python train.py --model="self-supervised audio encoder (BEST-RQ)" --mask_prob=0.05 --norm="rmsnorm" --activation="swiglu" --bias="qkv" --num_experts=8 --moe_every=1 --layers=10 --residual_init="none" --optimizer="adamw" --eps=1e-10 --epochs=28.0 --warmup_steps=1710 --weight_decay=0.09
Rows from block 4 of a small self-supervised audio encoder (BEST-RQ), named by matrix and row number. Rows with one number within an expert belong to one neuron, the router's apart. Each number is 128 + 32 x the weight over its row's rms, rounded and kept within 0 to 255. All counts start at 0. Numbers have three digits each.
After each expert's rows are labels from the 100 clips, of 14976, where the router gives the expert most weight on average: "strongest on" is what is common among them. Only what is clearly more common there than usual is listed. The data: notes from a synthesiser with random patches. In brackets: how many of the 100, against the usual share in percent.
# router: router (model.blocks.4.mlp.router.weight, 8x256), inputs 0-51
# gate: expert gate (model.blocks.4.mlp.gate, 8x128x256), inputs 0-51
# up: expert up (model.blocks.4.mlp.up, 8x128x256), inputs 0-51
# down: expert down (model.blocks.4.mlp.down, 8x256x128, transposed), outputs 0-51

# expert 3
router.3:133134151107067119082147158129159128132118108095133157117131112154134113084113119144134183173091124106148059095120101065095123098163210107151061087140153120
gate.0:111092133143096111128146173130184093092185159118219137040093109135146079090064164063126106134156120137124074146150127093120112100123165100164110128199125129
up.0:138127109146094130145121164071170107132109117109163181092048099148200115081089164076100087093150125130107090121076119149104115121066130111151135106136140076
down.0:190174109141144088132163139104116107158116137104089153114183138103140156255129078154184092211115110130094115106127156122170124128205119155152127135183140123
gate.1:113152126149185075197112039190115097151191148185146101161169130135154109164146106153137131106078101131147171181111110106163154132198087170127157141130112138
up.1:103144054120123090117146139089128065154157110081127158084135117132112085131133097115158102043061127155181132142171200096137150129091136078145157116102143150
down.1:100066141153170135097161114099175140112182143153098147151111170125152151092161123162171138059110096151143131091154141178143159134070176052175167147104074185
gate.2:097127135131124061171129085084156128134142132147134156151151121139191079163182157127129106086106153137163098150142114111165118138161093139135145148144106139
up.2:115133120162117184154130139136111146139124132109152099167112166158108157104122122172137128128144095098097147131136058133132161112116084165116087098093142173
down.2:119137088101145124148085128176116135165121104102123153142166131108132117156115116138171098220179149087095144151161124120139124117121135129071115103172121092
gate.3:101130123145153097135105132111159135095167165186153126076142118163160098083105152083125107071187106102169102140151101108096132078101109073162136110174100162
up.3:159050170121139095078122161116096128117155100159118127132137143168107185094123149124103150130103117085100111089123127116114169100142141147139092160102145177
down.3:115093090134098071152103171098106157149097131142119141102160036096084095124111142104153116169143114134173154148081086151123180134157147169123095145166112135
gate.4:122123083102157146161102075154199177120146167134115089127133149084161140147097184138095145080092109185108165160138147094140167103127096117135185126132136098
up.4:161140124152132122125170094096098083160064112103118092158197162161103146157112071133160105187138104091168094104115133159157092128162080168099094148123131117
down.4:113136120103153047103098137145068180130110090130146135113137092141141127147136108141150084043148126146103099105139143087164112096137111128121177102096155161
gate.5:146102087178107100165132102160139159205113175123071110152130167156092140105143115159170127147111130130097161135137117170147139086146114160170127124106124148
up.5:149131118116117110140155145153194103134132145120126133089138112152124125086117144120039079187146127115137080099072117099082165105129111134050153135153155095
down.5:161115108162156100127089102143187141125058131112082125139124124110114142082101153080094193115155133111167114133149088141132195130098178107177174092192146136
gate.6:146103074104115049099166089089156156123158102178081091160139166120137098151110160096092108112132092175140088120139131152123072089085124137142155182112140107
up.6:135112158142106100128160106156110097182124141148135094072146107172079162139140078122141187155145115098117124119127075159221150117109131114174103132128124100
down.6:087114093092130131102167162115157144067154128124093130146159116132113132205172130136129138066150119144122129151150110084078123162137157117146144096150045076
gate.7:129102128139126104094155115163097127131148132140137104182127157117107164145133113157177145114079068101099159135137125167161154112133070161139086153090139172
up.7:096162166123105130123176153158154120089132080156139172213158128145176134116163178166094128085107093101134109109146110139128143169112115147102095161133143121
down.7:169150169120190108134077127124115119129121123120114114092148144110229118098124163085168177109109145094121157101133074086099161132148073102172117048109100104
gate.8:147131103177124078144107048121143117118154122140154126185137107140198112111128142078127139115172069135135103123079153078086116101118114088165168123147130110
up.8:138146133137117123090089106150090137138170104100060133134113159156150193112145187139075114131132142121121161146140165131105153134097112092151119134136111137
down.8:108139105135126159132171169121152107133189132099148113159099090063144082126133128114163117164145158050161129136130195155109162149086211167089104104147135143
strongest on: noise (95 vs 10.6); echo (55 vs 24.5); no filter (45 vs 19.9)

# expert 6
router.6:161160106173131156121112068128119097170086125124124115168128171083147131132115112176106123101080129186138164133105072150156140131163150164074140018101132141
gate.0:131089099146122108120093154081081164094111140105089148137083085090112125103109146133135113060119133186130140140140111116126112141114135169124140137098106152
up.0:130138163149194121141123081124117138183127122172120166107165170158145130175176103148187132170117101076105106086087130093140121102132091131149109100125140155
down.0:093092138135119118175129138165152070143158107140144161125134166166114149112114071129034074128061186143150059106093134106157079114084102102105118102168104098
gate.1:085122129105109121166079140118130129112215137126111098101130135186134123080101168107124152128155106143108080163129112081107129124125119102124122110143086101
up.1:189138160172157113055124091127073145170066143106111154131090099124091133135181126126130130163179140108079109021054157124115074093154140106155095157162172136
down.1:112085145169093154120157129146121104116194161181139111163100066102125093180109151102149136076119126008149094132114117149095141176182107109197124081144118071
gate.2:109145159115154069121121104127127102106183171166149120126117109150121117060114103063133097128154110107159091112074153097124099076138095079187110150141101099
up.2:113133151147128152123127086183105067148112136132176117162143125109158137132125147142157141078140214105161145102154110126175176145098097077175113183123138155
down.2:108168125074135146116151185130097105150175097195118137104129129096110182156154098094174104155087216109142138172133094082140109136150120165171219066111107107
gate.3:164109134181154092093118053107177168126115211104128075102100118093141108125024184046111172159122100162078087145133082127155060088114159100167151135164124109
up.3:165106099163122096101208103111180185142112148120141083153102154103128182153086127152141153169068110130103113160161097156157105121149137166105121112141127140
down.3:143173048072105202218143161134122110151099134148164150161122121146151105146120127103147077148108100121132157104176114141071132144082038147102136129100175135
gate.4:141124153043113085138134171118174074083154126164178114045097128148094120089091163093051121145121073158130088110078164116120123132081113158100112115121094098
up.4:105086181141120150145121110160103103118138083106094101106175125104147094192175146171099165158073141090154087091141085130125142154128153190114144114136191106
down.4:162123132087128094175084116119174157129091089143143071114106103116105102117119128133092171055061139123102138141142158137179133133121135131114139142128040173
gate.5:126132103147066117118129135101171109140117110096128115128100162125152134120095145077144167098135127198125112169133174161159095120050162090183098162170110081
up.5:121171125166096155118102128145111130177117090097129096127132169098146169180154140157186155110085162170105191143177105171156100184100159148125132140151171100
down.5:167183133098116132120116125177117116144077144162138153094157097126125092136123102096183092136168126161105118115084120154121122094151148088204153111152148133
gate.6:129121126163136041169132107150147069086214185210148105088129146107092051079051117073149160125112099201150111184109154085143134112096196095114137118129141133
up.6:170110119085135125127114150075140153126136124212130170140139125157112130114150129107099075110200128133124113078120118074112115092123146117131121220139149124
down.6:091150113147149097171080111113198132111151099114144130103117109076179150133100092139132074124131169050105049188150133122110158122124138105115139086108158118
gate.7:113114146094114056153138161107170097100199159133171159120094111120137098038134151100083167161144116116141100173081166120109110079093120081147101159159116081
up.7:179138116141112091108153157147142184113113150130135152163090089144107092107133184107114158146206163109104130104115104191143087113112128147158117176141189126
down.7:084129115168146090084150156099083097142081076054108111082182177120147149119147130108044119134144153057133034167106170123100123143126145154100139061126146139
gate.8:160130087094035078138182120127188130082129138106118139075147115102096074100089098085083116120160115172167110170109128179176107117090214109126125184180147112
up.8:120078153145097097143193147096096103158099097162152142170192170111091131160166102154146102094064104162128134126137156131124160122105100167155136129058141111
down.8:090094137121168075098154147087076125109112142140117120128123167133158128153119175119098099137151139121101112154127125187116106119118114106093119141120169093
strongest on: pitch class: D# (47 vs 6.7); ring modulation (29 vs 10.4)

# expert 5
router.5:096124144069103116135094137090140096088143098111144100128100134115159152148072164124150164158174105134103105186168160121079091156110108109092155106128127097
gate.0:166125113118148085143201089211093120191063160111085136086121169120072145133165127194150114114111139104148212073094111192160153093168153170136116116128085148
up.0:105139086174178127128148072097110168161078154140112167149133126085143106150157109099203123094134128195127122092157103110168055101149151126146206149176139170
down.0:106121167178117139163118138175109145132101114087132113158175115109191106170128144131141152160116082123109062163132141114115133108176145136188134163130157133
gate.1:154100112159033131138094150103134152124130152170104149159165130155125090010099118074106168146130108174112134102098116091096139075095139126137109149112150094
up.1:131101138108158145076122131119209119102103115173180098137158156140141097144082142123119125133118158204111104110119091113154156106102159133106154135166151107
down.1:127077154152102119126140112090155162082133157118176084079104201078109119090122124144125192138141053158107127147079143086143094113185129163123155159146118081
gate.2:148186120132119116121156117121146171163103174160126159078137149142094095085109090113160135125148172131175139067124099097176105054131143099171087172181178146
up.2:059127118130137106154202105202139097163134112099103137207124110138172168174180127193163039136121069107176132177115126148103170143198118144107094107130088104
down.2:138092123139104111151138109113174083155112133093108121126090079106091128160085158097121122186156118092121058112116165148101172144083100115092098137130141052
gate.3:138121170160176137153175083106125126176094109155140139114155115108147094163161161176130085175068084179122113079096054123157139098198128138100160086137152121
up.3:125127166163144149131162120099098152156118129129152110127126081142144093086121147098124111176120125133100089092096067097154112090138162114088145097114138116
down.3:089058169148110107095164143158098115110090109148118081134161142126100135121144121097140075080129166116202114077105128073106117074149149143126173113103180119
gate.4:131148117145130123163112152119095138104211146097104089117132070149137153134087109105128145109152074113175093155116115075096128157152131156142126072120097142
up.4:143117087113168093082139102198127137155092195086098089088073159116049115159129103139174127131148176107131122084114146148154147106174151101164169135121102142
down.4:137117144122088170162099101075133088132166123125192162139094106118109139100169111157125084140129150091123074148103169156182127200132111095059186108140112159
gate.5:097135105148108135162112115162126138174158147129102132117142184159148143144111085134122120109112076151134172170081119175154100040116135117199135108138126155
up.5:157060189118107138139113095078089100113136115201166128152148121110153128186094139102104093163097105135095104132115134107136126121103117152167170128092151135
down.5:166147112123117126120159139106118097079154127123088094139112165121148111095113093193133111117152153063122105167100135175134127161085185135117082125167146149
gate.6:155136121170140150165199062124124133134079129141129118155170132142124097128173114154150084135111107155153092078097019130175119065153135213138145141151188148
up.6:118127150147149116161099096133149104111174172176176080087128139047167090153094184133121130094090107201089190195163132155196116130103188139184188092126100110
down.6:080125127193110155139075152143105109167092111187092144104154143163103152182136131169171133084147043107170151135121154154130137137085076058176129082144113122
gate.7:135145116184117113157138060134160145154127095153125120151157154081113102120160151141119110190085086175133165097114094137161154087154147144128157160127147114
up.7:073090122146142170178155120138093154074194151154104081107155088045149051156116138101113149109105099143056122151149107130122094134116106186172178170101133099
down.7:096164123144099090139133144105102124117111058140140097128109149149188143109164070164179053113120126107105133100073176140125124141100177124172096096087145147
gate.8:143110102165087136175098149188143103163148101140114095140208162190122165112126100103111169134084054121141134093079161100092193130142136106119098122114119131
up.8:144153136177157099149129098133124166176093199137104161153122087071166115171140150141162145076135128141146192130161121137137088116119151112183157148204133182
down.8:117090088115138085108144145112151152175102150109062131154115183106112130145074157153139164152132123150123129135134115168081076103082080068094124198147055143
strongest on: pitch class: B (44 vs 6.7); triangle (35 vs 9.6); harmonic FM (28 vs 10.2); pitch class: A# (26 vs 6.6)

# expert 1
router.1:092100137128139152141136148129103129126102101131101138146155089133136063138166113118138062122168128140123162103051140135114118090112166132144152168117163112
gate.0:196168116101122109144038165205106066158157128171154138074100132111124162126105069149111158157121095067144142147110164143100170166169051138119092066128077105
up.0:132124165137085113128123162104186154090084175107134173196100102149148120065106176097133092171166111168159116129074110048062128068095162069102136070155146111
down.0:124146133142132098101152115131115136137169133159142167172145129089059162096107084086074099056191146142131146086171218121094123140065142060161170176093183116
gate.1:167115134162149110154129177093149070143114131164159107097094092101106141081114125160139180073120133099148120185178130134188193138148069173147107125096059100
up.1:082068117118164187205142105125133141121110095156124134179123183085179117186179146182114104131058098160112193147126120164170133133133087189161167149111111169
down.1:173108166147174061167136110136166123109172089063158132138097055139154164086108117145150169209154161112153084084125106072090176144121093091140129058180087128
gate.2:100130091070145107168117152192141077163131106142081093125181214149095095144109093126123166075171113146091142124148166185123179103117061192133138177111082107
up.2:160153152193161122042160065120102164136112131104131131087128136130120206136119161175102115103083110112125149101139089084120131133145140105114126082090139200
down.2:105152128168105126086169125077161133081123163150109082084134165130155124127096150137146164153128089133127100130170104138195168147072122113148116088143136102
gate.3:163165081160126076111122054123106184107108185160144127116135139082138099146098076109101148093111173151163163128167128100151085142136151138140150136144138162
up.3:111178140158194066102136086093070173136088098150101180149122150061147121170181063136169097088149217127149178089156166174189106132116158125147123162151137193
down.3:147144166078139106082170138154069105208047073108190145150158148141135104150198139123098164101112110124141210104172100174124123118167103184118119148111071156
gate.4:084134091119153100137126118160117108103167091172145108063117104096121131166095036152123142091128100123140134152152150069142158220151113159101153119118124184
up.4:082153146142138141147136198151110116155141139103115124085140081198138134136131057128170156121187104062128121073104102064060185141182045154112124085092079156
down.4:107153159061162127154097066101144106122112108104111079103100110202155083204158101136166137110171165146091080144125132108194143068143127169160142145112174130
gate.5:075182108139177099167064126131114162118188216107138126085103088102115114148093104103143105061148120182120158138154142120093125132100100098140174111112075105
up.5:209119183166088160115151127108140097147088136109127151152154148170141168064119147129109178196132126069164085111075118075110150119150163101095098114153185125
down.5:127107175130152125137111111141101091119147170161148103125141133094177098144089115107045177148094127115145123174128137106095128119192160127117166106129157168
gate.6:151103143143127157154128156171139089177140141114134156109067097187139149093142144101100098124177122106098141110079147151099155081085092078200150156120121094
up.6:142152110181112118135129143104174092126132078186159157152166176141148163117144119174076156112062145115169157158172154142172195159122133148095071138149122156
down.6:135126118113084125158095079156082157112103120159083109038100132099094125171132175103161106144208108127155093099108108153102125133209140136081143116099105106
gate.7:144123086154083154115086111128115192120098144107104102106104138136128141096115146094077171146122153135073164128160124183103084150128110110114082175122135132
up.7:155148149163111105092141162168122140145088128151105126118128136150067085131113123114134149150185219099137119121174150107101159119186160107103124155122167104
down.7:164124080087117125148064116142140125079148150120142158160076107152131106188100149137125123132128169144130124177156136128187108100146147159185153156132137104
gate.8:065109090091110078149162175146143099094145109165104099162161169100061093145113111181100132156127101181147101149156146154140145150132173145103106158100138086
up.8:146094137113138112119141079155132082115147096132136089152152108082145087165112169123109104169113111161151087176122162137147103136160164149175168130131142051
down.8:059119142173079171151141168121140103123144161134165134123155057106134129101129141103131121121073124127187177104093120093040167163155174114063111100151110146
strongest on: pad (52 vs 24.9); pitch class: G# (44 vs 6.8); pitch class: A (42 vs 6.6); detuned saws (31 vs 9.8)

# expert 4
router.4:187190125182137157139127134141107099195108117127163132097143151146101132104122131114103156172153168084133173164175160191148155134123138123111098128115122122
gate.0:128177073155110169189045128132153108151159123080105155136131142163170127116151148148124054097073140124163167136155120143085169176145077189101118169112116153
up.0:125190083156078182181105109162163111177127113109092161154163144145129131122146126169125065086087150137155179114151104186145171153104102161109109189103154155
down.0:136054129100094126141158142103159159150129120184172167158128095116113094160088109110099118142112108126150165107175105082095123166094103080066155134135153120
gate.1:105124167045112120110072099091131166063153104140123112149160116120143080140119190117132073178142094168089102182111108118178080079114150152169146126134131104
up.1:150148132109101127151093128096147133092148121113163144112062110129160109143145199131082133106111135129158109210143110169121132150084121133158158109145141105
down.1:147102120156106139164136163148174151112155137103178170147121108089094118080141159148125119154106124164131149168162163135143162124118115128131094162123121105
gate.2:086089152109167131144140132122132175048156149144101110183081095104171095121128128110173108144169120162151076141066088121140085091147112109132136144138120136
up.2:157169097152083111118134114077142104123156123048123127094119099170140116101109083101119116128102101090133105106093166114102077159131126112113117116114127099
down.2:149135066126123148169072130165168070170138156130164151099116140168084156085097120126110134177166153126147131164112172192186093134151136102155126139143086107
gate.3:082156119156161172117113102118051185164173122132103144072121109124136180110184132215197133150115142105133144149141079112139115176164118095139088033164068229
up.3:133080122131135087082146126106170089105109103169162172169116174118188128126170144110102098075096089139155124093112178154085133115081136137123152172109162139
down.3:156137149135155134192143145167115165089097125086159136108146180126097127167149123154125199179163049157193131143047152156125111111148112177114113147071061115
gate.4:095098094088110119163066134139130093109157083234092127093171140107143126158119146161081099123125135144187153186128138158142166167154078187138166153103156149
up.4:170126149201097137105145085101122148135137104052140162165122126148162171124186136152143195113023130119110087103103085129156085157118190134093080133127123155
down.4:040115164143091118083086118092061116092163122130139086140141157091080158162136165139142128119166062142131082099072104141151090118126152120180140122112089118
gate.5:137089113107127136126196110154119139130162175097150023166133142143112154112085118114154156129129130141088105138106070112166096130177118189161142127143139168
up.5:131098166166136099099110107111128183103113136155137162122131137127173150118127148091154150139095139113154097089105115149153080124090175098086115167143144152
down.5:148142179120161192155111131103070092100044132120097112081145134102109110125077070163103069092154129158124107082151163116166156148179078147138161167080107122
gate.6:066131145146160076142149101126157144081155183063127087180074101120155091101091107095137130160170129142155103148030107122089103096159158120100127108163121126
up.6:129138157111141064118131069144118096089106149114189069137110111044138056209105078087138134134131151133170149131105189150181103144143157128133159131145111120
down.6:112133169143113132143138135093076124141103092117158178083171067085169125157142134113139098140119126152108170096158094158100199141132100144108162147063153174
gate.7:105105138132147135161070162127136145143137165110113168134042116124136086118155141116114111145164099165087128130077144141119110089145104075143164174123137120
up.7:162161105110127121087121093145111094156088099134104127135188159124097190162145118207094122126072104094209116098119101083129160154184116175117118050134115120
down.7:150152136133135166124091089142146182141121113192110143099138156220136084119163170093131089100114143136080096116173095140106139091118115100141146090131093140
gate.8:090147127083156099115077098119093193095129134141117126108089157062120131186134160143170071132151109170122083127095128123166078134154069140113161104139082131
up.8:157175097125158131105085047137129134120129168097121099123095120160099103118102129165151065187151138126138102157108095125168129090190150143152134119135170129
down.8:161140110159165156112070120121151110110166093161092115125115115148117157097136150082096152126159157048120170155197128088112100162111156095184093130125155158
strongest on: bass register (96 vs 22.3); low-pass (58 vs 19.8)

# expert 0
router.0:151107107173120083125112111153136153124169173157134177177092113110130177088128108142100084061141131149101135177148096097212130121113085103160107199152113113
gate.0:114151128138145101069131067107141144143093129098100095102143142151111164154132116141118152128125104118134087080131135193093065140176111123117093142142096130
up.0:131115094143112125052080136142098186105080122136082135159139125142141197171152124118138080111166138107101107090165138130096092156175081158138093148115081132
down.0:108102112121127131074142168091093139151167056155126082126156145139127179169130144104129107169149099118134102110099079092120124174170151127156148094090118121
gate.1:098160140125181114143102106124146122120151122201176065151152135140144078117043118090065211165120153120176142122141123115132139122097151122146082097159151148
up.1:173112180139090154096110160105112113144144138121157128091098120179109162040125150078156150162156151048101042133125117112085091113140134131127080080106138077
down.1:092163135082131075139151128106144153080131058147119101112112109111138151117101117132137117178147161125182147171117181125163140091178096091102124067113117140
gate.2:096118134104137144046130073156078176181134092139085094155180180184100195120177172181195135118136121101098058079125120147146103101142120100128105118136138168
up.2:186163140173106127172166176084150119094083157060155156105077069083193114115134112082125124171155129108126176108120110129101088139141105152116129089124129103
down.2:129118140148117090131125164088143169154144101161117121092157137159129130100114168125084144198134124093215129127135121143158146136155157109129115120119157128
gate.3:177115130076108124105117153068110112130073102124111125131124131113120101135143168088085087194159144139114098069074193149105103107101127152111167043082121076
up.3:058157099160149135199136118175111156136192136129078105110140108130112099145152082174150166080122139143163155152152088104165170135119157101158134136151128207
down.3:129145164162172097139114113127103110177177135179117137125131162153113155083154110154059127115146157125140078147121095124100156157189182113145109087107135119
gate.4:123103168071163114134109105115172125080125149178180116223152161114167098182080157108085125108156132163071118142122130110144104084122113132140150172143129053
up.4:108130110146086142123186131182104165143117139065038089141149117161086211099180084105224151137174066105106151108107131156094086106160090091144111130131112117
down.4:153150103147138128112132074139108101089138111107142096146142125131115131133154160156149130060194126118085091139093147139165091184167121123181106168173132099
gate.5:084123103096116104185148148129163112149136123136134099065139151119109061151120075131160163182122108140172134098122166116077150109146197104138164070099121111
up.5:115095104109092089127163170147150162079179125131147139149079090096129107133133115141127072123106162164110154138142131106164167153130159137163130185122115132
down.5:143165159087124081104149148086067120163129064087122069116126151092105175129108134158129138175167096117084142169097179142159123128190125191176146146076123152
gate.6:129143147065099181204089114152111118155147126184142075121148119135124078139120103129088182219109116096163132154100147150091152139166118130087115106094168134
up.6:142139104163071202171105147088141126179118116152127094020149129169052100092117082128132168162118136142144131130164149138142164130137173127149123092084158135
down.6:165111134101161067158171197183150095102120149130129109118079099148122125095085056117144114094141127081107115139085170096096121120090141112108119170143109159
gate.7:098113126122146140079195166079180164118128168163117141155126156165136178101124182100170110128155128161142070061098121131106067024124141079099132127200120138
up.7:127145118135119101175081120183080096125132098071109122092117084083131060156151071155088141120106120097127204190163146130144200217139112168155138119056120126
down.7:114119162071135101124148131020170106167118112177121117078161136122138195138101168107085125232127171169135136139078127091126113103138129022130137101090154154
gate.8:124127183093132153121130125061123158137115099166115133121137136107126129087093176124104154204148127128104134098062156109112090086109127132062122139121151122
up.8:137137149106133130073123100146154139123106148079133132105109076092115119119141185133154115111142167100115127166174127123219089136133114127174154162127135101
down.8:127106151119130140086171111144118122156186074164141074129069118136065108089129187088156112178160123166170121151107111120152091130154187117184118100117116119
strongest on: echo (83 vs 24.5); swell (64 vs 24.8)

# expert 7
router.7:082093150136091112176135125169155043065166090152140095152129138091165091118163127162106129130028130115162130172100143145164183148156105151136114106094122088
gate.0:071066159157111139169171128165123119135159136195136114144133102127143096132091165094161186128150104120104123142130073174112137086095104108161119139153176158
up.0:107153106068137089093104141113120167112115169081093168145158179114083146151133096146143084053135145181162182132154167126137115144093166093134146157142098170
down.0:167110081156138093120114132102153144103116152044155092138119156112123127111151176146108115114099131160105112112092099131156132106177170135115105151196087100
gate.1:141129084145123118112092132062145166135144131057099129095105165119106105081100126093154110163138121199084167177162165184191115108071131112122098171146122127
up.1:113150133150076157149121179152160123099132105147112156112138119138104103050110113128103162159151114103131147192137161174155165141108104165080055129117153105
down.1:094131126133171150083134107136087172128129109162128061118102175154115142167153191153194082072130132081119148167203111157111157161161097146213100124139076174
gate.2:120164077151111150145106099109178181141149127109135115131109120104160100114078182082137100102192154183117140167152149153138078114056160062165134160213120118
up.2:154159204109132114105132111125092067170093143074117129115144154184084143087124141124115140199170101101109067075084136119115115112159105134072096124089167045
down.2:145164173140142076127118170142081105163119115207111172165180135185152158169149096136133131165121239099206104089116136128140123102163115136117108112184145161
gate.3:110096104103097141200130107125183134104176123137165111137158118144156032148107117090109098153104088125089109156116141122118094098130100141157136241156141078
up.3:139091115090096116160167125119175139068120107131141126181150095101151098156101119125088100198094096135137085143107148125149106132171147157113103185158152056
down.3:106128158184152163128133088120138079125099112085168169085139085109137129124169078194111109140149071119125106152094144102153149157157153078112109112169137122
gate.4:198142159109108129127090095127121117156149164148212100088094109125159156126073163088095114155123114118059080157132051082126061119133110133151139044155092117
up.4:150112124032124152122115128110126083112118126118161134105135090171133125147124172133101080112096123109147104120126087122099113116123090149177156086159097099
down.4:152111125133100140091159118153138141106084147070034120147056142118141154098082092082108111129147217070100109126149166171055135113051124065114078099152136162
gate.5:208159110123139111134115081088130183179111192141171104090096097093114117086072143109092135181103083139111132138108110097155099077126102122094156111127078093
up.5:081144106082132105143142095160085125122125141065116143099090110096147107152108126131157104089114152097161132129190122122105084124112123122141136134187105161
down.5:153126159135100125047133169134107176115181120192072191098169114178108174146135094108136210139136161091147145106186150112067084115169160137173116070114160135
gate.6:107085095116153059158111135115179136156184174178119106133154169148137107076103162121123192057108107142140166155119134077104163070111093069215189137108088156
up.6:102128093124157049143160119135182133151207177192136094113187173158131103101122135126110156060097116144180135132138130088105160056142091058215156107136093180
down.6:169141125170094194116155134135181115123091067158165192143086130152184154089148162098128174139111103087134128164146101202085162147124128123141063158209175074
gate.7:083121078113115125176137135129154111122187151095115107074081102087110064130115111137117094103093121185108167167121141141213164140131101127184146190089091084
up.7:079115069112129118174130135137148126104185155091107095072084112089108060139130106147121093102095120190112168144122135123197156142154099121159172183094100102
down.7:168124058127072125105154168135100159156121128151129121149074078096150140140159115120216157172119153115133196158173115152138165165160128104161097157134143117
gate.8:187169149159145132107106078062131161145153199132163091095102116145133120055063156050149094179169114162089097111083103105133056057103126104174142098140109121
up.8:129126119166154093119102102119115139079101146110147104117117079146142124108115099110147181042142142120130110088074087119108142139113160067119107086110130165
down.8:086160099213191155104147090118139125139102170149120136139111105119161112126117072167168107135189116090181106133135071124208186099134168051119125113175171134
strongest on: bass register (58 vs 22.3); detuned saws (30 vs 9.8)

# expert 2
router.2:103117116100144153115129110142122184113087196107084112151155122134120104161119124113124132116116112173119131073151088107108100114154071124138184129152143168
gate.0:100155143179086078155178135138172073180133077134144148120116128158152135063109101131053149094118131136131107173116159141123173136119145139107093094156093104
up.0:153126102091094144173120106126143140082183109217128167135115131113155088108170133162161133128112144100196179181146172139138160165142118142143109168137160132
down.0:096152117212148157116146132094111151124195087180150142107176120160136164119161152147082152144155186087158162131184103123129183157090124094138064097124117106
gate.1:130078136081134176122105183144150112134128103152142069118077120087098110096089171108163113175135114144095140178170118116154179160095174201094129133097117062
up.1:157121198116149140116097098119092117133148157148170078131161121144139186119092165097172174158163108085128053116113098043100069141177092091175130093149093110
down.1:159153112125174159147137148145125147146128163103136130098122131113170093169050174101133158056081042123081140134124122078180122147091140179132144139079152152
gate.2:101144075134128098137132144155190064177114144110126098102121175148123177107083123164079157069069064175179171143118116170108215108115131113137129071130042130
up.2:128153110193152070113137123104155156138078182126158143110083089154148156111080112054102113123171130178126136099068085156136082066065134069160159113185155162
down.2:110154114112126168170166153187119127166124131112129106152090117140131150122122158094174112116165109136120156122105087095136084157134101146119112124107170173
gate.3:110181092164060064150147141127193099140196120126130128110138163184126122101154119171082102135102130153199098159137126177139161122146152138121104128143105101
up.3:107113105126042157107117167169153124113095076118095168126121101096139112124109120098130137100169123102141122144132177168132174145100171092083103124135093109
down.3:109098147131171186115086102133095146121139123096119121178117119095148136134120140074108135115133144144141140177192076064125159134071188119163103120116167100
gate.4:159142159085090142094098080153105132091163122130125124127157057108118077107129106092123137174148071110152128162125120105159107135131192124179098142161159098
up.4:195166147143063190081114115102079134170096153134136166151142079125139165156154128137115146155177113037122123086059079147082100102134143115159090132113160104
down.4:129092130124190147118081128045093114115144123082121152115130116121141153153165108096152148118121160090088116103104109095168088149105097144073122109070118098
gate.5:135127167096122147165185138148167056130135141117151117087112094155119095119115121138108096134149090107093103111071108170157155098114109157143130153135146016
up.5:185115104126144143057124122097100140132120111133093131050121128135078114111114168112105085133134136116093125089110170154159125108088135125105128144090152147
down.5:097114122168125083140092124105116144101105096081157131174136147134104079118100053118076134111051165116088166154110093108170127117094145133120155134127137114
gate.6:151162152156048122156091098141149085126145073117132176141136098158138103051171124156103146119092152080162118183106121158162161164119170137121039144149151085
up.6:086146116136161149140147164119155140137158082154135117109148176112154111141134123176104049144129145150098142129211146157109114182145095166028090151095071115
down.6:138075085109101133103184163110143140106116125124148113173157152104112158097107114164092158166163153130128133107119201153081156092095131119092133182078139169
gate.7:119120133122077159108128158137168136105168071145158143071086077134147100077113161100110092123101148132086098145117118198140120154098163134061033181159176079
up.7:137080140146102163134159156108144156134104133092135161141082144121163191128144127120154158170086096106087129098104088163101082128093072156080079112122164099
down.7:186110093130122159166098174078127110092116121120123137136172153141130074075126142116137143147136086106110081116157100150171122120111117177089138133137090135
gate.8:132103141119095132169195114146146059139140122136113087126199140180135076128129130144118121138091044132159042123089079108119146097146111155156151152090142109
up.8:072125139147151148113068165097135198076141069147144138129115140121153185173128106138130152151104184067143163142174202148153130190133122090144120124154092098
down.8:076088077074084123091143147137164142115123140140138132129157108100150110105101130092126149154111149142075123120094115102114087140192104114101224144095132110
strongest on: pad (50 vs 24.9); triangle (35 vs 9.6); oscillator: square (31 vs 10.1); pitch class: E (27 vs 6.3)